From a checkpoint of a small spectrogram diffusion model.
Data: 78125 training examples, 25.4 epochs.
Rows from block 5, named by matrix and row number. Each number is 128 + 24 x the weight over its row's rms, rounded and kept within 0 to 255. All counts start at 0. Numbers have three digits each. After the name is the row's rms in percent of the matrix's.
# skip: long skip projection (model.blocks.5.skip.weight, 192x384), inputs 96-191
skip.48 102:112127137137121110129101181138128117100125166115137159125162134115095142105062154083179130129099130151147108146122134108104115109165159103084165097088123148081162139134121126094110136182104123154120108111168106085129099119146161136151135137157135124136153104129108119126153166123151129114
skip.49 099:066124101167113125151119137144086157117155132139162129154108109132132106098147148113060130127140098160113180101147143148138155115151151185144147124072144117152118127186143109163112140166152140080115089104143128110115118141127157115146123142111117118117129122170099080192146126141093135111
skip.50 100:110137117127105078135115166123131125118109155129146098166111093133123093125179115103126112092122119132103124127135126121118169091113131094125109151156131136107182148101123096145115110157140122129125092169119112129124118110145175113099118126148158152165134096162138103126152174143112148171
skip.51 102:099115136135119147110135156093105156104094154114135110123127148102105159135137189099148128113133115130096136143140151126127148141141110149124167125160144109132135141141156131167128146148126130126122144155170135139117143101145079105104121124114134100108151108159109124149115202107172148124
skip.52 104:142141116134159154122129150161095173103121117123113082144158137107131162155123114126160137168132108162137104110178149151157100093121119074166128122136121141083118113112121175141137121138119160161129150117141096091109131111128098143156165150141111101099135154156125140089115097135106153121
skip.53 099:117151104109123136114108149121122129127108086141143107133116155144126086126150164129113114131125115159146149111124113153106074113138123143131126145117129115159113124128179132096112111137130113139121133069116131195105119100127106143179165134092146087084135147150128138155139104121149138119
skip.54 099:126138090103140159146088162197129110112125142152172137140141100103114092090153083150110125093133159132092143135109135089108135121075114170114101114155119124145120111143127110119136102146155163074155135135126160164117178094113146142131111147193122103111119125142119104151126122120173120142
skip.55 105:126125151136084120130135141133114120132146118146132124126134098151135154137085128107117100137179104137146149142114121105114111155133121154169148120103118133121110119129109090136127135102158139151141112113160116097126132121105141107099142123133129158125170122102133139152144149107161139122
skip.56 097:146132131163112147134127141145121111114087142143125163156118090192174132144127146127155103131095097175094161123179098131118130108111134099149164134175121133137133148128095144139165100132144094116160133105116148132127143091092140155148130138138132133132104119140138118120166119150126146131
skip.57 100:120142113136150117159114109136180141156137134107134115090106126142161153089104091135133141155149108124140163129114131162134157147119136142161093086142167140139161128088117121152125147126142141113131156090127151143192121140126166112160110102106137128124137142099129118122129094129159130140
skip.58 098:119138129129141100097140116122130141115156121140136098178147153120147137146099175115145150108129159147134150109143096137131125135149123092141120176119122112113130138106084114162124106153179074108066162109187161149147137101147113139134106139091159125099172101123146126114111087136105142132
skip.59 096:096136135085141137137114140181129138127090143143116101131147132106134148120124120122096137129121106152154111099134166137123122189167164134172136124092134102149100116157136098102109133067140131153154108113137114082107119174109120135121127156120125141103090146092118179132174156094097096126
skip.60 100:158169152110160133136131175126107112153098153141126134166140119104079159125118121110139097089129130135121114086150131171109142123078116100107074122149143158095120157148118123169066098147124111167178116157112143120148122113121127129115132157159127124098113147101128106110142108210075104143
skip.61 093:127112105115143127119101153129158167141114144118140115172151130151151155088128139114102174148120133121116129149102105146107146123087134087138150124148135121130104152091090148083117114130120129140118156137152128125088091098161150151130118137099085176106121165133148110134132101102123120133
skip.62 095:124114120131145171126116105090168144113075133115152112166074138130140074164122118140153070139124145106177126135173153136162119100156165178160100138160089101168149120145145137142134133133122123124162169095110177101166116101136141099113161114142154132123149128118108157084130099082105118116
skip.63 102:094133124151138134140145134129125087158138121124133112141157154128155101114102120120125092102120168172128094153170099137121154114141126157137119147144112158117142141157088169096141174150122068146124137154136115092110112097091126144145150121122133123138138131131112156150160143110130140143
skip.64 102:119101128101141128108075176125171131125087128109159105148176088165131109101166107131112111118134154127100133138140098165129100091117129124133159131141100138111138154151184137109088167144118134103115166153111117137116089107142135096121094133131147201187137131126135132117109117123140125120
skip.65 104:098160114139136150126106116138096117132152156134112094118141122131139064095140167122120130139103125126140098123157079149143140128178096123160095175093119151085131144052136144114137128068129087126166129131075154126098113114156079146161125130138145117157158150112135105112084127117161112121
skip.66 099:068126084178119126125131144157136137138123126114115124147130120149133108133141119116117113121109101129120098096129138113144146145160108125168153143115128134133127121084096140124129110105139170166109151130108128127189096128128166150137172141146116141134135122134155152103112109129158148151
skip.67 093:128134150136131123130146148116146142108109169127150145137124126105118103134184106153070104127133137151126127198121108123109147168153143153189161132158125115122173159189122121120137113143151119119130064138125127119119110145165125133135115113129147133152130126120157129119142082122110172177
skip.68 101:147133144115137099111156150142103121123130125131116143098090143131107144085134126116131153128106177130132135157118141166120137127131157128145096135086119159148127133110130131130134109129115163108110114086149155160114139081134129133138133131138139109165108132129123101140120148120126141139
skip.69 099:096165118083153164093099126104158130089139108158126101146135105112129134127197151154108111154152087168095181172113161129141107122096109138076094111110083161108074134081097100172153142137115129096113089107121153127159116110119102182194095132153146165130141146097126137123128131110126105104
skip.70 100:108135132147152123129130119098102173079125123155128136119117140145183127091133143148125096111098113166138156145097184168120135122097076143145131118164127157109147108119102136147118133189145150170142170096153116115139148115086144132120109132133168109136134124147141108178155117104168149083
skip.71 110:113122122088120120158133131108142145157123132140108135135139166144139127101144114117119116124115118099106134065096142104119127089129112133104121099125148122119141154111086120122129117153139165109107141121131124121118112137092141138137135132135147138123167099061127160125144126112149142128
skip.72 098:125135117147139119124136123124126148096113099091142119139150073147122105145105116141128128111099122156149102124097121140141104103121112147126159141145146098113124142138126138104074090093086121125131123126175125122150111142150130088116097171153099154140115126192142143153128107109120124151
skip.73 099:119156165146112106181165079114137135112126132177115135094149146120130119098093130096124116164143113140158118132129148135156118123115146137139125147122127128152127098154116157104153129137132123102100122123112104132158109135111142163131164143128158162147126163151144130138107146164095127127
skip.74 099:139109098126103137109120121142156110120116133109118137098121124153117132131100108140148145129152144135146128141151145135107116109134145106085127091127121103152109113130149116143119119138128143142101132120160125143104132085195164142102098127147103101133116111143133095140147096148160146131
skip.75 092:159161119111188102134084179128133082108157093118101103107150146114130141118150127159141108191135100145167085138123135135119133123100125113117163124180136137140130126111133138135129143089166126114125151138116126143111097153078129123105171093155146109150155115096127125121129082158118131148
skip.76 103:120138156139112152091156120101114129128153128138107135110105178158177157109099115149123115143104134170113113106112108128105101120170158164152129139154185140129145070110154144162154075145131105111127088102103120080113138110176102110130139154133143164129097142112112130118062095117114113135
skip.77 103:122124121131136144128105131083109115152092153118151135167122124115111121149129136141147131117122157132165096151117119103160076133153135199104133137112155093125107115171129103163151089106171106151144136157129162079112149123168139134150136166182121107137111163098113112111150129124162132141
skip.78 100:123152154136154120119169112141102074124146140082128153132185112117094203142134128108154147143128103154150115140107117124164154149125109135164124098117143140138082096113101140125167146141167142139141121112141134140120122085120131068160099100121100087104136161157138110133127134086125150113
skip.79 101:132109098161129111091125143164133133167145076111126138131143132084150155128139151159157121153063137133124136169104132131113122152169128129156086155105158123125108094149113164138108090156119117166118113135116119110152061133111110120142121130130114127107126130121115137114133135091176176118
skip.80 101:171133144198093156136131119113142143140109131118112118140103126117164140127142117137107119100103109150110092115170154133125117145128171158123121129120126183144144135171122078163135145124096080135128153135112089097092142094118137098098111106137111127133140094128098084090113128131119104087
skip.81 102:124123106146121113089099108141070134059154127138142107122111141150136128151124151131115112159163088143126110138123118127137138095157134181162163123098121174137075164124143119141104087125111107145112109104130151150167162111112194112112121168132113142153129135107138102115174114115080159119
skip.82 099:112149137099057144141113137131108142093109110134115156139156135154106153170109085146112122135091095139078136149134089114130131166130113116141142124127113105136110168094173093151115109103153125154129107166123147139132130114169135129136125140104142145100131113113119075107141150133173123125
skip.83 094:099130115165140109105128134102125107103144108138136095125128168132137139164152168120104125142088125168083104129135136120138125174158098103148148139106123176158146145136136145123100127073122098132125114120149115109130116104130132124099113100146107117089105117100125121110117142141174118142
skip.84 103:158129164138136116123118143153135133159160101125117102119145146191131109098114142108158170120133117123089139113130137106100134142136096122107142099145124118158135112126147166153182128121141131129100135162114124149114119104151127181158159155117121115168121128122104144136116130120089138148
skip.85 099:141154133102148125165094159160185145198150149093128107097147130110155144142118128110135119107117105117146129187131130137148130109117136137103122145082132100135167117134084136111157140122205118149109136129147142165140131125148141141108148117121140138122114132141147085157115118116157136144
skip.86 103:137122139128105083122102127154132178132136095132117140089084147121125152111121061134134132121120106141116153083113141091153126102108121141145143151097124153096136110135102125138133113125117105174149120130102096138138126113132114126079156129119123111133128151138137121123145168127121138148
skip.87 097:102136122140140114138128127082150135135088142134139102112145125142137126084132170174129129146117169137106145128127136113146111089124138131063146140096148047118115136145101134125145124129102114130128112137138140144112160175131150140141182121151117134166119155158121119132106150114109124141
skip.88 096:139120115123161092088085113099148143139123154092135120144113097115116140106166140170145135113150135139134120114144143133105111111108095137144156078139112143126120122155133123114153122126109126121056118155163124108148151121148138145137135142112114088149099152129126133140108092127104139148
skip.89 104:147132148126129123155136136135134162086124157118115157105153170112159138112093105115091136168141134115103129142147148123100137158108145136154119070156137142110137119149154085149147164100106155170114127076140111117139082121123111102177128107137101169126134127149129110163121126133146124115
skip.90 099:164101125128185132119110122118145096147082127116157155118090147118137120125138120163126118156117134139133162166143132134105126131143125138115108130158133158133132089100103132117129124148147114069153141079156127135132131099094101111158174091155087158128139148098145158161179163123094118109
skip.91 100:108124138146189129138117140114133103152126147112128142134174128104143118141157095103124121072134117119124154136164167132197094121166142115090129117155130128141174150085127093112107132115096131117141165168135103123124165099144117149135121112167106102124102143096125137117092117120156157118
skip.92 097:122121124162136188143139137140068140114128163085105133126084090128122105134065118122128150112128082111167158134104120112125125090152158131172101111159123155113087094130134100145136174107139151085129080143155113110121126122118160142104161116082136125121128148126114112146122139109177152165
skip.93 106:081141144131158147170129108112120140099140123178144092127165124124115147162112097108104144104119144107096150100144137091123091149121104139145157118099112137148134124109131152120132117142110127104143110121124123093146133097122158116140143125134119099151130113141121144105117108098110155112
skip.94 099:120111142129136180149128107127141133084139142118133113141071154110155108095147137153149112109142143102131159138143166128141093161085104169087122144125157104163125135129131155115149149114084131163152125129132073099134122124103186121171112146107138149123106160134139137100131144158142144110
skip.95 105:104143118101149091138095103156126103109149173118118115171123109130142098110138111116119101133140146136146148138146115087123148126144122145139165118124147152105156114135111125132155120146126120125099125122107120119109121147096152088129127164123151111154165151138130117127119154155152102128
skip.96 104:143128141135131096083124117122091116125170123118135131131134144130138133132131100139160124155095144140176127121153131092112141116138113111140118129142110123112133121138136141156136177114171145114151111121127118114157110118119135151105136101149112134134138133110130103120137129164140133167
skip.97 105:151171129157133126134132127149118131161135142108128166109138124149129145133120113091109096114150135099114117109129100112111098086136141126091167093172111111144107124104148118144090114099124130143124117154129107139097120135114114150151099132156087168162173134125120099164168115150092148107
skip.98 097:105149140119176127098125156181120095091099133138165155127142153170091170060145120128101134106115184088115130131152122110152151080105087146141108097086121100190103144132134166140110154130109161118107128120069168159156095147172124125154137142099119108104136138123100106117062125112139117121
skip.99 100:110134140157153119153103135116198157138156119130111124133137141138114123183141170090147099103111102143141133152106120114131113131081105147146100121126137155110141108088123130101119128124161151160126147129131144158142125125115123170111133120124114137134120157123138133105140115161132107129
skip.100 095:124134113074124118142071158131162096103087153135121097125148103129099184105106136098170149156163143112092197173126130118156140117130087136087163115126127113113123108106144137124116117116131092160120179133167169154118146156138094125190101163105162115099125167137159152116112118088101089145
skip.101 095:086096153126110138106158098148136150136160103104093119093122138127151137136145115109123115163110130133139107121128128111120122113123126106151120126141124109113097113136149130110054124093112160168146112129126168146130142131147114152102137145128108131154136150134108134143120145112095112085
skip.102 097:088132092092121105134105138105112142128149075129148113129086132107094150147086107128098125158116150103127121115140106124122099104133112106056149107111106147156159137128109118124114152132123135092120118132114161123148113108132124095105084137128123139061102131109112108104101121141105083150
skip.103 096:125136113106127128150128138145180133149144136133107134109118190161108139154103131106133153116192155113137146160127112127123129143100117144154106113106086115133129130105105088132140084150136111107142168154109108100112123090142119072152115147141177158187136133120121144151174147107116146127
skip.104 096:145115156146162130155130128111102132093114141121127130148060152083143114119142110131145148122112129121114093147110139091123107106131134079141086163122106113111108134123140135091143118101164098117098089158146140130106069162153094127081113121080099126120107156117106097108120119147152149101
skip.105 094:105118127151151119077151168126123089125128139146109160144069123121134119115138117143130178136156132094092155129158091154092118142099134146122141074161125136114099116140113163118121118096110116168172126114110117105110146121124119087142080100157128095060140121146144120145119138152122099145
skip.106 094:146119148149104120139151132138103127132147116139114136116115177128129161143122150118123139114123103141073094085104116151129137116134101123168114085121120129114119130162135105118084139113155146096097120123174148150116120133123098119157155070164136188108106092145139095105149137130135118141
skip.107 093:095130074137103093153152105112140122090123145122165113141129103117145132133116104128141147132134204130081153140114160198131117092118136154107113154137150147117117122134093150144115139120100142150145139097123106146158170087162159067108098155128125149148094145128122136090120101092097137145
skip.108 096:137124138129109209142111165115136094132174111130131128122083146102160141148144117113171083121157128131126128154144147136101107117147106079139110095059156157121136143126122117122083101151144112154137095141115107137094187123143159149115115101109184105163145116105120111107126081119076112155
skip.109 098:131102134102095165121189146145140124107119113158114189133119131124123143119115152127137143122121111068137136093159136128138136134170149133104177149136144094147138110136127117140155074130118160122165147092135109124147123135087126150145131118080133119141102136155124112163138110098133173122
skip.110 099:138149142111143151127140145122176127128151085088126125086079111158134136141151128162132127118158133136133093143116126122179162132147138109142132111152110079094118131150091133128136129157096108129095146089144126123121118164161163122121086148105136150101142121099123142129112138132102088135
skip.111 098:104090089117118165111130112129095115114097130132132120095148131127128087111140096101135156137097112169148117111142143111108132161138122114108123134122116104097153141131123100104129144135102110102116124125132121112108116121093128091116116109131157139066170120155120141101122096100097128126
skip.112 096:112119149148137121124105112155084129140138148117105160151157129107126140105161101140108098081116077151140122145142130129096087118128107123161151109112125131116107140136139153105140085138112113104151160156111125170130151161123165102110135171114107177095110139140109105129148118077135147065
skip.113 098:125126124089094164072094158101129108128116101091154149083112101148177150128147111134095116153111147105108117118155141099146159111157117111093139100126137186121146136079104136167136126128101119144171114118139126157133141127098153082130115114107188084144153135117133125122146143145117144128
skip.114 096:219130171121123126173160104142090121090166145137124102190107113112165103121100147159146132118174114120164146131112097112148173111111153136072168134134122143098163078181125145145147135115090136136109151145144137108147122105136098157101124140196124102110138101109125156145130117132155116152
skip.115 099:070175122140132091160107122151112152169133161090111127139150168112111131109095142133122101117098127125146136102107094116151171158140173135140109130173119172094122134079128136150147168131124134108122155178071108141128138071121163148135134142124122128188134091158145137101116117136124184144
skip.116 093:122130124164126127135130090157094134153086127109092114136139143123116157148124158135164154130117104127126193145090102112095134138117119082130094111104157124165124137155138099124162119141093134122148137123139113105117148123080106078122093114126157112121125141078130158193122146195143103153
skip.117 094:097121135133152170075088206121138137113151129135119129138079143178084123146132124172188107095105182141099153135098125097103099093095111122105135146158104145159125132132121118128133145133145140162087118100131080129130109138099128137127138120129143135135165113131119080117065135083152170135
skip.118 117:144134117118133133138143146109126163112141101075135156111087100128117129122141098155128103135134107150117168131129104111102103136144174119144109171118122134113128149121122125113148150122124119145136135141126124123151125122112130122110124143123151146124137162108130177112131112121079100162
skip.119 100:145163085132124134096115154131150162143091149107129102170148093091132170127149114151118077125091124120094140179124108083121131091122143083097136109110089109137138118111143129117126146170157107099117128148117140157110088116119133113188078108093089140122161133138111122142103147109150136111
skip.120 094:086122121131133116129130163117110169155135122108109127133173136142152132106108085138157148166150107113125148125133103155107112094159132160125132105147152125125119111091134154132112101140111097152123161145096101149119094097144140079117159100157164152146159130133089081140121150144197153125
skip.121 100:109166156122100110130128109166137152141141125149160135142105133076137115126119097128182126109122117134138177130172115144120142142121134072121158074116077111160124156137122082140158118131105133149141140166146101113143084139110116136135151136129115111147091124113099122141133125160163108099
skip.122 100:175159140133084132164134103163153099120141139132144168156122130138089149147127132102160203097114091151108113135100128145165083144146160156143127121143112151113126169137134124100138125119141132114146160128122142138106096138119111104119156119149096127117157113125124141104126101125162123126
skip.123 096:121129132055147154093109077134144117106149136081137146106196139130141150144088131121158110162154150100112147147098167109158118138136126145094165089083143160088165138145135122133089111141164135170166146182113100123136129137161119107143107146120151104099128135140135132147131104164152143143
skip.124 107:115088111148134146135085157165161133117098122093095151132147144135119172126129107135118153122128146147121108118129177086125093124135066112135112118150148149143139131161112126173157133139144158119111105115138143137139104104074171114146123103139109127132128126110128145124116129119115103175
skip.125 098:130118090099115147102124110124115133153122133121123113105125128080135173145159178138114094115102169124159156133150117147123142159157113154128109180127134132137130105116112102125117142113109140148123117179104163133108072129100116108051091123105128108116094102096124126173097085092123126155
skip.126 099:078126143118124146121096094103168129095144167135099111139127127150124126111106097139072145112071112118131147157132121119084146091139164163125073171125081119116092183138154091133110118135148141119106149093174126091117172154118160141146120119149129138124151094162131145167107074153114104127
skip.127 099:106104106126105123121160155102130141118117102141157148083114148120118176117191077123130113137105081139112117129150112129108138165089159096130123101124111147147103132110121119086094111151100121129169119151133198119115128151125129137166104126154094132147111129149137122130126077095101129127
skip.128 096:115107082160117157135100111110194118139133132129155168145126115106136185153158144159123097122125141126107077100119157096138157093135123161095087113145164107120160149133117104154112140120117095114178160136133134124135160116152098132129139110107143138146125125133117137194122138112105155138
skip.129 097:105125114155145125131109113141134143172103083087141147168112155103094108118099132094126175149132127079182141102132101139127079115129143117100112133103187118133140154093118145128148121149092115159165133149102129128081107132137124185096118119054111103130141115117134114121133102143116116117
skip.130 099:113137109116104160115124094160124087122096165130136125137188099123142117156058119160102126130125104123172103080078147131109109075146127132152137150136106124159153102108134095136156112149105161119074127145111102105129130161148128155132135131148154109147164108125116116116159135131151088159
skip.131 109:110176182126139140140127117166130123110152173104142120117087122113143115144108136146135135123072110136134106121132095126193104130130141149130130118116104115145112110174124146105117134124128129130103142147134095138168173099115146115142121120105152106112144120113119095126117145089144139146
skip.132 097:134101101123126163119163128122174115099174162104120117148133157132129122102131141168096097160118129106115141127126124143117125117132188174110068126156141122106116144121117159107116165118147126147114136102113107142122150172109129147158130085137152126140105140134142148158119107128147125093
skip.133 099:158121110099098164131071120145167084149154118097129086126132122162169135140092131122138084142132105134112107171154096118100150120103103129128107146143138087132152128130120108154143147098122076123143109069117121107087145133154130125087136133139122126131136103138109149142122172126105134142
skip.134 099:104127147100124151081091110138107184160128144126133134122125128146152126139132133103117128124105103140149136111121127123170158154168158117134109099142138118130146142138134150163154131101110109112132135097116080140170079133116152130149114135116093143144178148179141085085116129109119142119
skip.135 093:172133110102091132116114127131127136119122171180126099155132132134173096104115140131165135106137105098073142130160130139167127134051116145139142090117122109109154116079137113154111108088175131097136132131105062091118121141102174151106161140145112112145108129102163126104145139120146182117
skip.136 096:185090131162170126121142144060154169140141088112140161119134082130139171147076127131127117131132149093136118114150114160135108141160116125106158142104113071113091116136162146107137135153176106120096120138077141154109126119107122141113131121085143112101153146105123116121106123144120162154
skip.137 097:131183121100149130155115124144092117115100154142103120105138150136113104177143155111145134119154137188189106153097156143148125151119122110069085153110122104099189131134133108117110148144146119125115145130073121129153125149108123153107149131116120126109146145142135161191125130102090126124
skip.138 095:145162112114126131128121137099131124092151165133143133103160118124115113163171112089166119094084124111103134066162136123136094162121141101154098128092108141157152132153135119092112115153157092128144132110120113126103128136131114149136127093156127089132127121120122123150154099163066111132
skip.139 102:144085104123093139125131124118106132174136152138162125135113148100094150134125139123129159146114155158128101154142146152108128143102087141140152158096101159163142128119151119117117126138101119130186120146115139151124140146132122141133138098140119159098149117127145084141135136100128115139
skip.140 098:123166123120118118105104124090149133150118093125146148152134132132113120130107143119125129130071118165140121154127138138108111124134163144141115117145151108177152108115148146112135143128149122128118120110060137161085134152148144105123072123141133161110120094159135143119115147140119118118
skip.141 096:120101153108141114178150149117114122169122147129108161141102127100092148160122116142119137158139115122131137094149142135130082136103149123164138162143148150182112123143095122117126112118126124171090155139124186153163104044153099125125138130078133160142141125110135130147162132180135135116
skip.142 100:126084133136117136114117136135103084166139118170140095102144102142117096107132150127164116121080121115112143138105114154126121109120110163160125109090128166104145079084133132064127129086079136110045139093104152142143172152113158151104115110128133153122145116136118095163127131122117089072
skip.143 101:138105112164159152091110116170144143076115120131122140142106137118168141106160160106072099118121096148137133160152120116118184132118140111181063114165181090152097083109171147113151147162132176084142102140119129143183091123097118137137124136135156097097121113097144141109147116124113075151
skip.144 093:147112106126159171119094130093123113102152134079136126093182105143164107122095141137148133095101051150126103128069136176094107134116139182135144120143107158170147120118119129131133116100094116105141112100140145155099083163123115140071119126072130104134122103154128120141150140153127179119
skip.145 101:106153105138142154121184118153104156131143129138127135143165089118129132164167163138154101137114112139145098130136133127122121140131154125138140082122156153156118161139124128162134146112107117137125158129118139140162101140148133120104117156134133097093112117114107085129098140080170133109
skip.146 098:117093156154156098101129128106137099108103108164123099121142150105167122168124089102111123123113105123107138151093092160149156069145108113146162110108119117126114107132124138129122129133145139176160114128155095172116114121154126120168111146148116135136118142102150151164122150096133128116
skip.147 105:147150095108117156149098066185133143096126148103125138114079118107141133147125113131114064136172146171125116131112153147115136161092077123084115155138123122139115185142091171124149097097129144083123150153095124121144114150104102171128112114136128146153162120081159159143115117114153123138
skip.148 094:179145149141107119119130127120114110117137116174140158128126070140115055134125106099136106127113128166141124117178126133121077118150123115152131116122124177132112134117052125097106100099113168157094102131109159134111122153135138108145107113146146123151102119119140170092121093110114118131
skip.149 094:127094084161119108135140108065129132162144147139129120112101126073081136139114116124110131115137121114153103124144159085141176127147111121149126093125145154161122126160179129126142150146181131160125071100132131121126131146121095104097166153173115123138135187135138101124183100125145192101
skip.150 103:169151149138123125147139117153130119142127134114131174110154104120150104106133111116120116117170194175167103153149135153119124122112130129115172106138140135139115114133121101131152145120162153102125147123091149106114158128096093166164130134102121112147114137130109122117093109112132127129
skip.151 099:100144091153115154123162155096121152142148062081121128164141139115126118130103151138133118144150085119152089072107162109133086157144108143148149136154102131103100102119092127148171126148161191142164112145099140122166151069165130071110191149135096102154142155096128160134146084141120107118
skip.152 100:103145105143119138163130101185114143140136133122136138121091121143097145110106117105110107137081138110162106134124117133114130161127121153129139128113098111153107112127062136079143148106096081118134131145154109087123134132120148120143118155133117120123153136138134153141108090116106094129
skip.153 102:115131143171105124132140122145083114096121159155111132093111172102118139145139119138111120105142100147140131130080115128086135122094111151160150144129083139153138154121110133103104119121178143162126120109143140137159137156095146119153135110107144129106156160119130129139113186136132151156
skip.154 092:110142121106155133099130162154108151149126159158126166117168188098150086115112155114103151155132128119099145112135112080099085112135104082155110131158123112099103103136140169124106121172149150125108117138124128148141124121112143130089087090148166116120083137173128121087140104102134120183
skip.155 104:155143127138108106107133158127103146106117133122121136132117141142127080105117116097127120147187126137134107117167124131122107108138105128072107132101113119115150116181135144128134057152116112092127092123163122100150112155062138176127093155125106138136098155144124116167132127081138105123
skip.156 138:077113137150136113097147115093115111147158175104147103093187149135096108116099140092083145154131127150165147103093161146134126148146091139149138097154178131111141148163129166163105095094140135107098127101098162145060179109108091147130138162109116108124102132098180132128136154128165071152
skip.157 099:130080139160146152135115102128117161105141082139119120140109121152112110119171147144149153134143118157178162118101123117104149097158121158102119114126115144131169146114097076114153109159129118094096171122088134127081093107174143140133095111143136105157109135162127121119104134146089113086
skip.158 101:139125107135125116114123115187117101121117175118132146121164115141156139115152143142121123089120120112151103109083111190124080138109075130149139119069108098114143117128152162132147134134094110123116087102155144130126178113122099103176121110123139170124167127098125124155143133133112134129
skip.159 138:138138115097138099156122137097154150129132133143091124136111138134158123100162109136163151086124115130095119120123085113095139143122120147129114132078118141130138107084150081071139200150127119143137132120138106133133087134112162111165130085173135151120201120155065147146089144125112182134
skip.160 097:084111157138094160120096130108152117090106147086142163114141170186134123132151129145131110117119102082099089154148110147183120144114123125123077138101145127097099134145075112153133120096108156093117153109170125151144119099152134169098101114109084118124122122104140148148116135109166119134
skip.161 102:117108114156144169104109114139133117171122149117110154119123122085084118103115140126149118149148113096170100122114125116106180092111114181114100113121170141129140146138117152064136128089087107138109123117130092135113114128146130126154152113121120148108132140150134140135108153102138131113
skip.162 103:132161128109153103090146138120068122123144131141098166118113138129113096118074167101127143140140119179102138107137138124121122118103118160141115150092127180166091138114135144093176109092153101126156149099117114135125150136090133154091141127091113158173098139159146106119088097125140120141
skip.163 096:135150137118139123138125083123085098120152153156126127136121142127103156165126107164192135104079189155134100112099160114092098156178174038118122133083116155131094170096124144078127130127115145122116156143127137138134093112148117110145153134033098093144126112169130161115174128167104133136
skip.164 099:155102161094155120151083093135151114120099139125148126088146165191120128170155099094127157088117151147077135115126099152156135130135127144193103146114168136101150125109139094152136127166112108137127137178123170136093144102118156098154097118094127109139097143120122166120140158126120117147
skip.165 098:142103153149140096137094109151167113149153120080101117116136101138142137128093155123135169138101154113109100142160160110080173176145118119140165135160093091107161130158136135107114128120148174179118121132154094115112094161151142169113124136102139112146132113115123169141136123103078142135
skip.166 099:175134110134122140105126123125154095154141084128126127119138160137091081134140114135130100134112096131144090121147135145181142121120101139089138117091158140127109134152131086136148127139140148173106111165171134133114162116128137123127114128106137117149115119120145158152127122098110104127
skip.167 103:155107149121087119131132149184137190068143135155116157116156109128109081128118118142135130145122119143123132149091148127135131153100127122140082116174154094149122166168119093147130118091119151098110109140117147135109157111124121153142093124145151156117099128115139097128137119160119142134
skip.168 099:096136141165081155176169131094102123104105080118100145120116138181140133166116139125152076133161178099114123139126115104138111111127137139168128067118109171137138137094119155091137158096140154120124133127080174116109123140127103088151126124097142175125103148113136097124159098122124150118
skip.169 109:157114131169106136137130139105116130104127097135118111137100105142120142161127134165151162112123133122127129124118094158059118156141150098139161122105130140092115113134113122124121147137176105106163081136120152109077145154147149157111128119122107120146127121113141108127118103067180125133
skip.170 094:131156158113135126177122116140159117145128087141130130139158110133097131141095135141101123134136120111125072142101168135129183093155100114108155143137136148116118160133131150082131121089105105128152149099146133120087125151102123098148160137102157063158104150166105139121183150165118194164
skip.171 093:173138111084121113152140111085099124161124144132104132103095115120112148104115101118133103091093088094192133100136127119126125097165112132144160130158136164130157115176109131142163166143144164120166162144135084155141153124151101146135098120150148149123117128161127155180091125113145105126
skip.172 098:137092141155119069115150078073111161103085189118123128098117109130171126084103126100146132124132087138152134122145096116094153129137125079168160146166099173165127143142108134104126132114129097117151138181103135111120176130103176137120133088135148161143176113119114163139130164133157085151
skip.173 099:117139091119135099104162120128085133129076139152124149118093136125133144114105136124128091138112153151120119108125118153137116154113121159144148157116137103107124158143132105128093140119136137171152099124142107154094119146122107122134104147145134089117107106153128201166078127163120092131
skip.174 103:153125128119111140132095096115124140155131141171127099117137219177097144123095125114077111129147079045134111160125163101136126129098145110139132115148115098110120120112106091134128137138125124135121141116119158108119138126122133155111134103156071152093152149095136091074111115128146109095
skip.175 110:129124101093145109123128087111135090117184135120127158172120103135103111128141127119125115150124157145093131144223128093136090172135131155166163094161144136108171077122119137116102135144090127103130136164165118174097138138132151105115107115116141134119133139116142093134144140123140126135
skip.176 098:116128163105126111169159130111119143131119091116130165161124092119144116144100128123158145132142165162110132107121111147099129143083187138068084151097181170154079121166117145176163174096131120137133112142118114128101160082142101067101143093130096129153128152119115146147125118179127140101
skip.177 096:174200119116097089135088149118136161151157101127142143104099130142144120051068118150146102144150160133098170144094124122112119113119134117168135143110085058120135121141133135090149134121115160103168130099106131142152166171105146088108099140178107119123160120111131150142091136112161136142
skip.178 102:109096100108133137116142111122170137110132120154118166139151107143187106183147123134127138128105130138118156121121132154146163107098097119142085133088093112133173102099129108132159110129138093103112177132146140105165154117164104162096112118139093121133138130102119118121153114087117145152
skip.179 097:148094129130130113120162116137141136130157131106112061128133145132042149112119146115111149188111117112068126159119140101131078083112158180140136174163119144153135122142136147099133125129137088116153141154103114126111126135137116135162100151114158140133149146160136103127129094145130152121
skip.180 103:181156152131141095132131122164151132164162103141127134133140129116137106152121115103122115134114129153116120117105149132080122099144102149147082072122092114172106128112107155137099112095161118086136090158131119150105157158146106109131129161144147105107130146105112138133101105136148128128
skip.181 106:065140129143110098146131125116121084133149156139133145105142105128124115101174156146136095086116124120116096128128137115119133131128097086160140123138102177117154111149153142140116151126162128127140087087095119140108124150122102145128103114135117135135135130142119131163090081156097132159
skip.182 099:133104121129127170101135109140146131115107108182105124113111107107141142144155121158119125087111100131127093176139137139114130131099152140112090085135181149157140097136114091144140105151155126113109130145110114108106117117143071127095141125110113164132079109115137117152116159141097149116
skip.183 105:126138121135162136144148146134106098163103175133129120125097089167083111124204112091133150117132146151147144165142139146094125131142111113120091103124095129123093095128103097160114149122117148113138137065129150109148119175133149093062157154126113126127117123107104140153152092153149135110
skip.184 103:152127131143149128099128114130097110125143181077138153097104148176136146136178165130121155119144167184093121084125106167146093143106091140114157099143110163125163090147130117106099086121126113151118152120112148077149114151144142156133164130125123133097110098088132153112138111125174131109